Weights of a small contrastive image-text model: encoder widths [256, 384, 576], text encoder activation gelu.
Rows from block 2 of the text encoder of a small contrastive image-text model, named by matrix and row number. Rows with one number belong to one neuron. Each number is 128 + 32 x the weight over its row's rms, rounded and kept within 0 to 255. All counts start at 0. Numbers have three digits each. After the name is the row's rms in percent of the matrix's.
After each neuron's rows are labels from the 100 texts, of 14976, where the neuron reaches its highest value: "fires on" is the input token at the peak. Only what is clearly more common there than usual is listed. The data: single toy objects rendered from many sides on busy backdrops.
# fc1: MLP up (text_encoder.blocks.2.mlp.fc1.weight, 1024x256), inputs 128-255
# fc2: MLP down (text_encoder.blocks.2.mlp.fc2.weight, 256x1024, transposed), outputs 128-255

fc1.352 112:131136105077092127105156069117135100097103148087164134055182086173144154128166115089158144122166117126105166127136030097178147082173172186096101122156056107189148098166119174178104159181071152164142124143119143153155080161153094111130126152122101026116155171140149135146128114151142100181159141142154135105127146155036138116130127114181133065154148070118113122159125122138130147150129
fc2.352 147:170174102092038183136116123091187097123088216118085135083145139141129178127138091128129110119111157149130144096111070115139187091142224164097094123108085129155168148160145166185075174151143176134125116128124073132117053187177113106114122137125104073078167141110147095141107182123153150217158169087133092090141167098085171110169116124156145100127174118093127156137148149097117145098081
fires on: "red"

fc1.453 086:141070175165151108081141128181182197149111124121190063109156177193114128136165091114119123190141136131175116156115114132132116172182075109117109103181188133141099111123152138198065170073085163122101190163154141131148160163191066058114109164131102104123107145121170141117160095233138142100113185165126177107085145123141115138053114096158148115161114115153131172184121133122148134115145
fc2.453 077:069139126098085164190145189097127107121120106153129184165153160121127138169138162106175101121114150127171117068137148088156104146087081139106085092118165143184130140093144103123110135135120138071130097093180143119101123135118137148087151138035102138141133113121195122117108142090097114155137101122120086138151124101105129141150143111128086110197147128054148102141190156213117090135104
fires on: "red"

fc1.36 085:144129174124113114162121132184133090097128134148154117152116166101146086082111139154147094114179157107104099124134090104160166104152124126143050127123133135106124140119113107117113106160092133129156201171178156129141126152163104127124146112178211067137144137079142154097117186154116153157115123133102210094159116127089104160126139127175140131110101134156111100144128103130130107162103
fc2.36 160:131127173151126160160132123074123089095087118120155088147085086086161128123125171116101095088193137094165099129149142171146070179126122097106127158153111146150058141170167116121132088148113147166164107150120154161195165110091090160115175140166184069192084130142111134115142105092090168121132112114191194131124127170135130146113100136173118094128096091101095115115095125137138093123175
fires on: "sofa"; "trophy"

fc1.675 114:122106124164167130048124105181157135154152099128166160168107131091172148180148143126104108141125111124101141072112158164182174105153077147122134150156157139137168140126125097199111095080132086143111140129086128126125092100095111129133080091169147173140096091094150045070170113146116085138175161140072175042104088168129195089125105178102142172171138117113115134117113078157180149130136
fc2.675 106:103110090113112134113126099169091109118113106124085150141164133116112125174140084141114143119095112128105139080119112137121176092154147121155069144110079069146158082145120066106106150093184111123074088100139109111060042142120145112147110101122119093188102108130077157100159160139159066158195146116172074082125203143204110168131134115068174117114100160134180092115161138128093132147151
fires on: "striped"

fc1.320 086:163136112179127170146075125173154157106128128146128101142150145152206187159178140154136096103129105141121078085093163089123152092125163125105156101106117079103147087157074122144112167143125139137136164107121138185158129134205096107116112146099128107109069121097109146178249114230166141038177135110095145121134179108168064116046142131160169090126056073148164098098096164130138135126155
fc2.320 073:121200156128122088147097180183117153111137081190099171122152110116120115148083113124131140071065143159173132120157096096063128098170128096143061154089133111107131132106151114126130081143143126095117075103127120103093200122101126124114105159120103155144156132095154102150095178163091072121104132068097129142128112127144106089135100180101229099166169150124184113085080132118163065105129
fires on: "sofa"; "duck"

fc1.625 089:125143162135119117113138149174139173139139151083148121094135135148164166149175143161165058157127136059141160076110100196176080160137119132107155128141164124183155110154151161189120101056126126081161193138144177128200087119125079120086141177185131123171153124175096126156140141193109150094153174186138131115120141103130125081069178122149172109101082136121148141184093135147147116068106
fc2.625 104:148173063084110160130118169058136123122098146121112174053133177141118196189153108197146173157110092160121132133105089149139230124129140121123111132132061130107169088138113141143089122099147180131063091136138146104098041167166078113108069130097132153071175165098189154085108090114130145196161177136135100136123131114116126108164161106144141133118193118139190174112129147093149178081085
fires on: "red"; "above"

fc1.552 103:128134033151162141133130126184138156098110132130062097074144120116171174187106109130138117144124110085155145205110094181122136082191128105139123169128138121115141106139077156076130153144192098131205123168049115183127147099165149129136111098153138116118168077201088077129158183129113167191141141123130130171112106175119150123097134144141132112127102101133136145165155092164120174137162
fc2.552 074:059097078104153144165129211112142110130064082112101152102107121195124123137148167062155161175101121182110118133093156117157066139143163147137080137135151111101117130119035082137141130116110120122209174123113129131121179120109122098089178145083051133159119155151178108100151173177139161140146110048111111168103177124072161116119131109140115124094110144095116147071143112141105082147122
fires on: "<end>"; "above"

fc1.524 118:130130136134078135182105103117170156147200137094144075143133134101097173184129149155123098189108128151081151077069101159093132111146128161148196088152175191098142139159198134139104150031069076170146090112092128144128094169166100089120108148194144093123103146099148152096193086159144100125089134168144142107133128126117125171093095159105166172118104172119121113102136138144088096082146
fc2.524 111:185144065092126099124135083167126145098155163147129164090118071106147196137080107176149146150093140112101083160073128119107161163078093173105105166120169138117136072125116120134147109093125093120115111128108175146107064068088125069146128190102121152082084133147153143083150095102192141152110107150088162152198098096143173076163132120129162110111157131137086067096193120179119149100102
fires on: "striped"

fc1.157 114:149125157131174203149100103112141127137104104090127094063097170090145141120176075126154112142125186096128148120109095139161127166166082100102110084132156176156138115129131150204093163077059153118139192148183102101159053117118087118122133137159132182098108153070139096162098071176056125131092131147088076089097127145132154133152097139135110129144117165132153122118141141156194138092153
fc2.157 111:099121104117104125148151124125131065056090178180102156120166167101116161154162097142163135126124137111144138086153080093142164146111135183146123083134078129155188118111145102133104131062093204169115121109149124091070137187157056121124158149117083173069193097110176182142145129186166136115157124138044141123088193075158107101161175142124153115136132143089148143163158152186145134114106
fires on: "red"; "lamp"

fc1.23 094:141080137104162114117106151167153163120152181137138085108138136140129118200173148152117078193126125094160140141108183156133169151209089090144085140164177145161164115082150116140074113107101135091151172146144162167108139150113129103160079126088192137090165142213139106135127157175109152152127175153115108137148168099154132151161119124083171178124116141100181180131157140134087129134130
fc2.23 090:115112112090128145186144155051135181093117128094144147122148180138055168123168120146143110128122120192145168076094068090132143143087151067116183121224095114211168149122190123144120114134071120120155164038152097170143086120135105155130153098142056122074132184090131136111142073166146107125129146121152135092139108175124114124116027105168084112191156137111137145132152126123118122089173
fires on: "pink"

fc1.373 103:157096152068079114127146078127153142118118109109125118134097098103141109152158187180144130110157095166118123090096071107163116120156084185067156085107179145120144133129129116163098091108143074155132101121119144129132142140128087096132128152238152060145099103154125173112159109127187095115127130107170151150110193083125101212132142109083131120166097142118102100125141150134082126105172
fc2.373 107:163126095132142137122111127161149129176141177128136132125133099143132177176137084177169163155126100121143123140120158132103153197102107168114140150158139128128145058165139103117135140058158098111074145106077155159091013081132107080156098178128128135121104138177185122106138117137126148169140099140056110158198105132174138104139123145139196124133162115133145100141189131165156159062137
fires on: "striped"

fc1.395 103:127073100155052069172116108112218096130088169142163078092092125091166154078144132171117167113119136110120135134125114100120116101136116123190102137153171114173100149169100143149129107147154126121184095115123170160098105136109084119113109161139179158099169134172168117091160172154105086076121138130166150145112118102108140108118128167147151148204143164144154105218148172155122099094133
fc2.395 101:159110130139107143161059148099113112185112080171122126119085121137134107144189042133113162157182137095085163097141143118097138153116108080105162113142121141191156110151120046108130136069091101092093089158116099163073125114114142106152030152139161180100088131121112092140152099137077140115134098145147122164157065223155130100101153159075158062123098149161155152173091116088149145079165
fires on: "striped"; "ice"

fc1.192 090:158076146154178138098074096124174135128117167160116088165153156148144129189098100118091109111135136141105159144091101169105144092131067151097085141187096105090097105161174143127123155191136111112191114100123141125113129050104111146150107130166139112146134142114148122194187126109104104146155122120144146205098096109217135126129162143169148143173156113164136095085121121139175156172160
fc2.192 076:099141119120060155138143203121126098092121091060166166131110079128161153110113165104091114142103151157186120079126106105173093132150086125155106109088125161109127147147180125135160086053119121126146178163146132146139074123127109137153168107078176098103165151094111097139144172103115133097140099084120141128125170046135149135108190074134081102100144148061102067123194172140106096146081
fires on: "<end>"; "pine"; "ice"

fc1.536 105:113162063182092111139144133130155107103176152150104172074120144184139120203158123135164119133193107115136111157127096116161100087178100142122152128165139113120079157081161101117137093198158087143149118125104151160118105123101113118141091095145134127144145141160151073144080120160112183140115162134069167064147157121127132126144176124235063156123089138173156098076127129183152130128175
fc2.536 077:113103097143116160091193139110158106084152092146092201084127086127163140135184094125168171153153140158138142141112086117113074130132128132197156126118137087084064129037127073184118142146154110167170108129122120174133173103094108157121111101108085099187170155121132080147121151174049179121130138081100132097134185072144136096106130138150108143115093201145162095092153162159101112153126
fires on: "<end>"; "table"; "above"

fc1.119 094:147155149127188129116123134116180142077119119131160154131123113122123180184132114136111097082192139144180186152106108157163096162206103112135123157153100121114146151116126195108084154131065146103141099140102130100104148111144157093061083126145119133166136134118128112133183131152134193108123113169164167098185112097133200090156174156160039106151117116159169126110129096129101165089189
fc2.119 097:125124139196070117109162152135152158117150139141112153122188152157079150149158109133166105126123104137165109114123150095129146150129146148168107043152125121150177118092152155162089135122093118118091166072141092165109101102176116141120126103120074140104176154101096132112178124136164082152119204106083086129094128131098092089137061156177198135144139141114131106233187129174104120152129
fires on: "pink"

fc1.221 096:141146113138117161185123128143107134112127132100117080092150138112154178162155103085144068172135171105134124123102132079141079146202159150084104112147139148154102126115138136162073134124073207125160193137142126167151085158134138185074108128133112167127151164145143061117106112206135154172134179136111158091079167149112200120136142128173138127209092110158176135154171145128185115103147
fc2.221 120:112129155075101170153161125074130115120084206138090160121157175138133177166170084110171094111103126127136149092125077078137164108171167117109117112129091117170183164121136164162041155112115173114139118104140115134115055161164090134088148125099073175080173097070177118183110092156147165215114161157134115081093133127064138099165120132175141133179176116128165147173183146123172152127164
fires on: "pink"

fc1.626 099:159139143100110093181123117111123122144075127151223089078172165079137125131119142097106113171078151088117092061192123105184141079170135102103114151106166125150127128145140114153158175059131142076164139112180161127158142158097158087144096143075133088129101071165110151136117085171099143079107142134185124163142190148088124156098141169069098165112147131110183120148165096118123158133091
fc2.626 117:133133064084120169165089145124157164152126149152048176094099126144133170121170046138134156171110159159133118154119065081143143100193147110100113130113113129149174105154115111146096122143167125117084147127105142154126100163133159089135135183139076185060141140122148113179076148145160150156070114111099088117133134080131171064123118165086178165131098175131170149099075201082182190063107
fires on: "red"

fc1.392 097:139133180159067130113084149118121167142091088133148162156137139103201120158179102159157124078177102122117143095050184150127145103151095174107117138101117157165122118197126143160058080068144082107149133104111115108137099099163123083156131100174132130157124115090162140048118131179104134113132150123091139087124137166139126169105163133096154164129138108117145140136134138124115093115136
fc2.392 108:094091120136120135097136154156115124152102132121133148144137124116133080126156098164154109116124040132131145082141140133104121112165112155151065116077124061202134087141131102104140123073187076137107153093150108117086097116132148139125133143128147133145085142119134123078144130174125078138180137131110084120136158145205121113132167117091167150181114154155202099150154089125125146164150
fires on: "<end>"; "robot"; "chair"

fc1.560 096:156145110122173140160144128140095163181126163119129055125103110154109120139095127113164112108129155158126129167146171190133131072084115153212133134182196117120185095180182157089109118106142134153140144114078126109166169127149142187082136106159135124166118112083185077129172139150131140147099100152173156113191067140127206120101142128154113149106105070135151104087155143121175125104153
fc2.560 074:096096095114156116075172145143152101122131172076113068115127106149195127166116146122149132192138187135129140141081154097113094185125110106108119112127151163113147168165108164130145067117116120091115121140115101147077104161095151057105078153165169123028177130140114109106154167079088092148067095179139143163096141179139111109140140088086148146121152097080155178150099090108103131157125
fires on: "airplane"

fc1.753 105:124159157162103132126147071109125167189135163124149154135091132115199114172157140128115078162154071139144135106096147126163127118187123134140133118167154168124144155083121114184093128088122151093135095134108152100115120112155129078075087107149086215106172140128183055080203131178116101125090130138070154029116144130154117130119152144149112225127116137117144186134103132185143123158099
fc2.753 084:137140089119130150174166160130131167098144117158089106091132079116125097170119104099146111094111104131120142071185130138139134162145104117109138224192181115154152129156131110121172173149143143166101159202151173158125113121152130157117140150059126049128125153095125132152157037156095089124137160173188094111119204141153100145061175111086084131156180087118142114141160131123144177118085
fires on: "striped"

fc1.405 097:140124134125113143134135109132131055107080164155126169092161168143096075090120156161114092136187124083129077159148128110138167084147092137146077163110135187088102120128142135144152105151120199161139153135159155118164129118124144142111135127178188053138159195097133106112102202154092134127103149183096146139071093109076140158073114136211078139134102090139119100111088084134140112161229
fc2.405 140:123128179146121145158122125070121096095098112127183076156087074089158130114133175111118101091169138108153087132144104147151055182107131103091144149136124135165086149169174131119119094157116134172159116142131169177205148114098075143119171156160188075186081134154116146101128115102086184130133110111190168114110133158125113137136107141155124128120091093108092122114106140137121082115163
fires on: "sofa"

fc1.390 100:104154146140126149154086134097158109130138108130144097123114133106134112081102139184106101138173123072175125151141100064117160108159101117144027166078160114155144112111227118133103135171125115139140158113132180101137110174128152134100106131103167087150122160116120137151120220150093161146102140140154128120119097103158099182086158073177119127151129095134095118148100130158138100147182
fc2.390 147:133116181157119160160101114084124093106084108122184089146080075069163123114117179123112122086173122105141072126133126166150062180147124092092133142146121137148063157161156137124125099177120136158167103153125152176199169118106080129110174149162197083185082124148104141109154100095091170106134097124190193132126113162132126149136119128143105110132099090104097137128107130116136096130163
fires on: "sofa"; "teapot"; "trophy"; "arch"